python train.py --model="segmentation model" --dataset="made-up waving flags" --train_examples=195000 --image_size=48 --crop_scale_min=1 --horizontal_flip=false --rotation_deg=10 --num_classes=4 --arch="unet" --norm="instancenorm" --activation="relu" --pixel_unshuffle=2 --widths=[96, 192, 192, 192] --blocks_per_level=2 --block="plain" --attention=false --upsampling="pixel_shuffle" --init="torch_default" --optimizer="adamw" --lr=0.002 --beta1=0.9 --beta2=0.98 --eps=1e-10 --grad_clip=0.5 --steps=13900 --batch_size=256 --epochs=18.2 --lr_schedule="cosine" --final_lr_fraction=0.01 --warmup_steps=690 --weight_decay=0.1
Rows from block 10 of a small segmentation model, named by matrix and row number. Each number is 50 + 10 x the weight over its row's rms, rounded and kept within 0 to 99. All counts start at 0.
After each channel's rows are labels from the 100 images, of 14848, where the channel reaches its highest value: "strongest on" is what is common among them. Only what is clearly more common there than usual is listed. The data: made-up waving flags. In brackets: how many of the 100.
# conv: 3x3 conv (model.decb.1.0.conv.weight, 192x384x3x3, each kernel summed), inputs 256-383

conv.181:72 49 81 49 56 60 46 50 50 68 41 63 53 53 58 55 53 29 57 45 34 41 48 47 48 55 19 39 33 41 14 62 39 51 48 54 38 51 31 20 57 45 56 47 54 49 44 38 31 48 60 53 54 33 45 31 29 55 46 42 51 46 49 52 52 46 45 50 41 57 37 50 54 52 36 68 49 31 40 61 55 43 53 49 42 34 39 47 41 50 60 28 62 55 61 50 27 51 46 48 54 51 54 56 56 55 39 45 50 62 40 36 53 50 46 45 49 45 45 50 46 57 46 54 51 30 45 48
strongest on: triangle at the hoist (36); diagonal split (25)

conv.52:60 25 41 50 50 64 51 50 38 35 60 62 47 60 36 55 47 40 46 56 50 42 34 31 24 52 50 37 43 40 49 60 60 65 30 52 49 51 57 33 52 46 60 41 55 39 43 58 46 54 62 61 67 56 54 48 39 57 49 47 49 23 27 54 51 37 45 35 28 51 47 25 41 45 31 69 60 51 20 42 35 38 30 42 52 42 37 60 43 53 50 32 31 50 63 26 47 61 42 44 44 35 42 24 40 27 38 39 50 75 57 20 32 52 51 47 29 53 47 58 58 48 55 61 33 25 51 67
strongest on: many stripes (45)

conv.141:66 48 48 53 52 46 43 34 51 29 51 47 43 34 36 55 37 46 37 50 48 47 31 50 44 54 48 46 48 49 52 50 38 54 45 46 42 43 56 61 42 42 37 36 44 46 49 50 49 48 53 65 59 55 49 50 34 56 56 54 42 29 43 58 45 42 38 34 37 55 41 41 52 56 42 49 27 47 55 62 49 51 39 46 45 46 31 62 47 52 55 47 45 29 46 20 37 55 48 53 52 62 45 31 37 29 47 61 49 80 34 36 33 55 30 46 56 57 48 59 41 62 55 48 60 42 57 52
strongest on: flower (100)

conv.40:44 49 45 52 59 40 50 57 53 36 49 41 43 43 44 51 54 51 54 55 54 38 62 49 40 41 61 36 57 43 54 58 52 52 67 52 48 46 47 48 59 36 42 43 52 60 63 52 46 53 51 46 56 52 56 44 34 51 45 46 49 50 55 41 50 50 61 60 37 60 41 37 57 53 51 52 53 28 50 53 52 56 49 44 50 43 33 66 40 52 51 51 49 48 46 42 42 44 53 51 56 62 65 48 60 49 42 49 45 49 48 50 42 49 57 44 52 54 51 52 40 59 61 53 56 54 54 48
strongest on: triangle at the hoist (85); ring (43)

conv.24:43 41 70 34 34 57 45 68 50 56 38 37 40 61 49 42 57 56 49 55 53 47 50 21 41 72 51 44 31 45 56 52 25 36 55 41 37 59 26 50 47 39 52 45 36 52 35 36 57 56 32 46 44 46 56 55 45 44 54 49 48 46 44 48 65 25 44 46 45 55 36 75 44 53 64 25 38 23 56 24 59 48 54 28 50 62 54 44 46 45 56 59 35 45 48 67 55 53 53 61 51 57 60 66 62 62 54 69 54 28 32 38 45 50 60 45 51 49 54 52 35 60 36 53 39 57 54 52
strongest on: triangle at the hoist (61); corner square (39); ring (38)

conv.20:49 67 68 43 37 48 32 77 66 69 52 54 68 59 50 51 59 51 60 58 31 50 50 40 47 60 48 45 48 49 30 41 39 44 70 67 49 45 61 38 49 66 41 35 46 59 39 53 55 31 41 49 50 46 50 46 46 68 40 60 61 41 59 48 64 40 44 53 40 74 53 64 52 28 51 45 57 46 45 66 67 38 48 14 40 35 49 52 53 50 45 47 62 64 50 64 47 56 59 58 47 50 51 58 50 68 67 47 37 46 50 34 55 55 75 51 45 67 41 29 48 39 45 32 65 40 45 46
strongest on: border (40)

conv.123:47 25 56 44 49 41 58 58 25 35 27 42 31 46 46 58 49 42 41 44 35 51 24 32 52 43 53 36 35 39 57 66 37 55 48 47 26 50 48 45 39 37 45 47 38 53 62 31 39 74 48 44 35 46 43 58 36 19 50 33 48 70 38 49 37 47 38 49 59 42 53 40 60 78 38 40 38 59 43 45 40 56 64 51 44 54 42 44 48 41 55 44 39 69 56 54 39 58 55 56 58 31 50 52 54 62 55 65 47 24 19 41 47 52 33 48 25 60 59 33 48 62 69 42 24 65 27 55
strongest on: flower (50); gear (29)

conv.32:57 59 82 39 61 54 38 26 40 63 40 55 54 44 32 40 47 26 64 54 25 63 35 62 44 49 43 51 41 38 47 41 34 70 39 42 36 50 52 47 61 50 48 42 64 42 50 24 42 47 46 30 64 40 49 53 49 16 43 46 39 44 71 51 46 59 49 55 18 60 48 46 46 47 27 64 52 58 40 68 49 43 48 45 54 23 43 51 48 55 48 47 63 52 62 28 37 28 50 40 25 51 45 52 48 46 58 50 54 26 32 50 46 40 55 49 36 58 40 24 57 59 54 58 25 38 37 34
strongest on: diagonal band (27)

conv.142:44 39 58 24 54 47 46 30 54 68 33 52 28 49 70 52 54 40 41 38 47 63 48 55 66 46 47 53 28 48 49 37 37 57 40 45 40 52 34 58 50 28 37 55 46 48 48 45 47 59 57 45 51 38 56 63 51 25 42 45 63 48 66 51 33 68 77 44 58 68 42 58 39 47 39 45 47 37 50 83 37 50 57 54 46 69 55 44 61 39 75 52 34 55 42 62 32 51 49 47 45 36 57 36 41 61 66 55 45 36 53 52 40 50 60 56 62 64 42 66 61 56 61 44 27 64 37 45
strongest on: flower (38)

conv.84:49 51 44 61 49 40 55 27 40 56 53 61 38 54 39 31 48 46 44 48 36 62 44 51 46 60 34 53 33 45 44 47 32 55 51 29 57 51 25 50 53 56 35 39 61 33 65 48 58 63 39 53 32 29 53 34 48 55 45 56 50 45 26 46 39 39 68 61 35 26 69 37 42 39 36 57 72 65 42 54 66 34 40 55 56 48 45 50 40 48 55 32 48 38 49 52 65 42 53 62 44 50 59 52 42 55 57 50 47 59 44 45 56 41 28 54 48 43 44 37 33 45 44 47 57 57 24 39
strongest on: border (26)

conv.96:63 62 57 53 59 42 34 33 70 09 36 50 62 49 38 34 50 35 45 46 19 35 34 47 38 42 52 26 50 54 48 59 78 50 49 65 46 51 31 53 48 27 46 27 41 56 61 45 32 60 37 34 56 41 50 59 26 45 44 42 46 30 67 54 32 47 41 54 54 43 54 56 47 68 28 47 44 48 35 69 39 45 33 64 47 38 38 48 37 57 44 63 41 54 61 48 53 52 44 28 40 70 49 34 51 34 32 62 29 36 58 58 38 35 45 64 46 47 37 56 46 50 55 48 50 53 54 32
strongest on: flower (31); gear (28)

conv.6:47 28 49 44 64 40 54 59 47 48 21 47 50 44 42 43 33 34 56 51 55 60 39 64 53 48 42 19 47 41 54 56 41 37 36 49 47 45 66 75 49 44 35 66 43 66 39 38 58 51 37 33 42 63 44 39 41 51 53 40 37 57 19 52 24 32 38 54 48 37 54 40 50 53 66 40 29 51 68 46 44 49 58 50 50 49 35 69 56 60 61 51 33 54 60 50 53 57 46 46 52 25 59 62 42 65 65 61 52 72 59 48 52 46 11 56 54 69 43 62 41 47 61 41 66 57 55 59
strongest on: ring (86)

conv.62:60 44 51 58 52 45 52 45 57 53 35 39 30 48 43 43 48 53 43 45 60 43 62 58 44 54 53 58 64 55 41 49 54 44 51 59 51 46 68 61 40 46 59 43 48 39 48 37 36 52 45 57 31 52 63 37 38 50 48 48 50 36 29 45 55 49 41 43 53 42 46 64 77 70 52 47 44 51 43 38 61 62 61 42 35 44 61 59 43 59 38 61 45 51 50 59 48 41 46 60 60 63 58 61 63 44 51 66 48 54 41 56 52 44 54 48 44 51 60 46 53 50 44 52 40 42 48 55
strongest on: diagonal band (36)

conv.38:42 57 50 56 46 39 59 63 59 45 54 41 48 51 44 52 46 50 46 53 52 46 52 46 49 37 58 51 48 63 38 64 55 40 58 41 36 50 44 45 48 38 45 46 52 53 35 44 52 55 40 52 44 54 57 57 46 56 60 48 44 27 56 45 68 52 24 35 48 47 35 62 50 54 58 50 46 46 55 46 60 36 43 50 43 62 23 42 42 56 35 51 44 46 42 32 61 31 49 51 47 67 46 56 63 41 43 38 27 45 47 42 44 35 41 43 49 49 57 52 60 57 39 47 40 26 63 41
strongest on: triangle at the hoist (56); ring (27); flower (26)

conv.23:51 45 52 52 49 45 46 23 56 45 50 42 55 52 43 39 44 33 53 51 50 76 44 38 42 35 49 45 63 36 57 39 50 60 21 72 45 42 42 54 50 44 62 22 54 53 39 40 43 46 35 52 36 34 41 63 46 35 62 42 53 05 49 53 39 47 55 45 50 41 43 57 31 48 52 48 47 55 48 52 37 49 41 50 34 29 56 48 49 47 31 51 57 58 49 53 63 41 41 43 23 57 31 41 51 43 40 53 47 37 44 45 46 49 60 65 50 37 37 30 41 52 33 63 41 59 52 38
strongest on: border (56)

conv.150:52 58 51 49 48 43 46 49 56 58 56 50 55 46 48 45 51 50 52 48 57 52 53 46 49 51 50 52 52 50 53 43 49 50 47 53 53 46 58 51 51 54 46 35 45 49 41 58 47 47 49 48 50 42 37 54 54 47 41 43 42 39 51 49 54 50 51 49 53 51 48 57 60 57 51 52 53 60 44 49 52 47 39 54 51 44 51 49 51 47 48 53 45 54 45 51 54 57 65 63 44 59 41 53 51 55 65 50 47 44 47 49 53 42 55 59 55 47 51 59 56 55 47 53 47 50 50 51
strongest on: border (25)

conv.132:45 41 50 38 47 44 67 26 56 43 42 40 35 40 53 48 58 71 60 58 49 37 36 28 34 60 48 55 40 34 46 69 38 48 52 35 44 61 56 50 57 41 42 51 47 59 43 46 47 62 52 45 59 55 47 36 50 33 53 55 53 48 39 53 53 41 42 70 55 40 45 36 44 62 40 58 45 39 52 52 51 47 46 52 59 76 60 37 52 44 44 39 58 37 54 54 42 58 48 40 51 43 47 29 39 38 58 49 31 36 45 43 44 45 57 30 37 58 28 44 49 64 48 35 23 55 20 47
strongest on: flower (60); corner square (35)

conv.138:52 31 68 47 64 44 50 75 34 48 39 40 53 48 52 48 58 45 55 66 50 54 57 59 42 49 51 24 58 41 39 48 38 45 52 48 47 43 60 52 47 33 43 43 45 53 35 44 26 42 49 59 49 47 37 35 44 35 51 38 49 28 30 47 28 67 54 48 41 70 26 43 51 42 47 42 42 34 43 45 51 51 49 48 49 36 29 48 38 58 52 44 39 64 50 50 40 52 47 48 41 39 58 36 23 60 48 51 59 46 47 36 41 57 30 46 38 53 43 31 28 20 47 49 32 50 61 50
strongest on: many stripes (32)

conv.33:64 54 43 46 46 34 33 36 56 26 47 68 62 63 49 45 52 50 52 42 44 31 41 22 53 41 30 42 54 39 49 58 54 47 48 54 44 42 71 62 61 39 35 40 49 48 65 52 62 40 52 43 67 45 59 47 42 69 40 59 40 59 40 47 51 49 38 34 45 40 59 64 29 27 53 60 69 62 51 53 59 40 22 68 56 30 33 43 42 60 53 67 44 44 49 37 55 38 46 46 44 53 43 26 64 21 38 50 43 56 53 48 44 52 33 54 44 35 60 49 41 66 48 53 45 49 41 44
strongest on: flower (84)

conv.19:45 38 55 42 54 47 47 62 54 40 40 30 26 61 51 49 44 52 53 45 40 48 74 58 50 45 35 49 38 58 50 61 49 39 55 46 50 51 39 55 49 17 33 64 50 51 41 43 35 40 47 35 44 48 48 35 31 58 41 46 56 59 42 47 65 60 46 52 53 29 54 52 63 41 69 33 45 32 43 17 59 50 57 61 53 42 38 61 51 52 55 60 35 55 47 64 55 40 51 55 62 69 59 72 66 51 58 39 39 27 40 59 61 43 38 49 50 41 37 46 63 32 51 40 36 53 53 47
strongest on: ring (38); circle (30)

conv.51:41 48 39 49 50 42 38 67 47 59 45 53 43 41 34 54 27 23 38 51 55 24 47 53 39 68 43 66 65 48 25 66 79 58 50 54 58 47 60 49 38 68 49 49 45 44 38 46 63 40 48 46 29 21 44 35 58 55 50 50 52 20 49 39 45 37 26 59 29 52 26 38 47 48 31 69 38 48 36 56 29 39 62 42 31 44 54 56 53 47 47 41 46 53 56 61 43 40 50 57 56 39 59 53 37 63 51 57 39 73 68 18 56 59 44 47 38 49 70 49 40 38 44 57 44 43 39 60
strongest on: diagonal band (41)

conv.50:35 43 58 54 40 29 70 24 47 30 39 31 38 50 41 42 40 57 42 42 34 34 51 49 41 52 62 36 39 42 48 58 27 66 58 30 47 57 74 60 53 35 52 44 51 39 55 38 59 68 44 40 59 55 51 53 27 43 44 56 48 48 45 50 46 51 49 48 39 47 35 46 67 58 48 51 60 46 52 50 47 48 76 36 44 56 28 57 52 46 45 44 36 51 50 39 37 39 56 47 78 54 71 72 64 40 41 37 46 39 37 48 44 59 55 45 41 52 52 47 56 70 57 65 68 46 44 53
strongest on: many stripes (38); flower (27)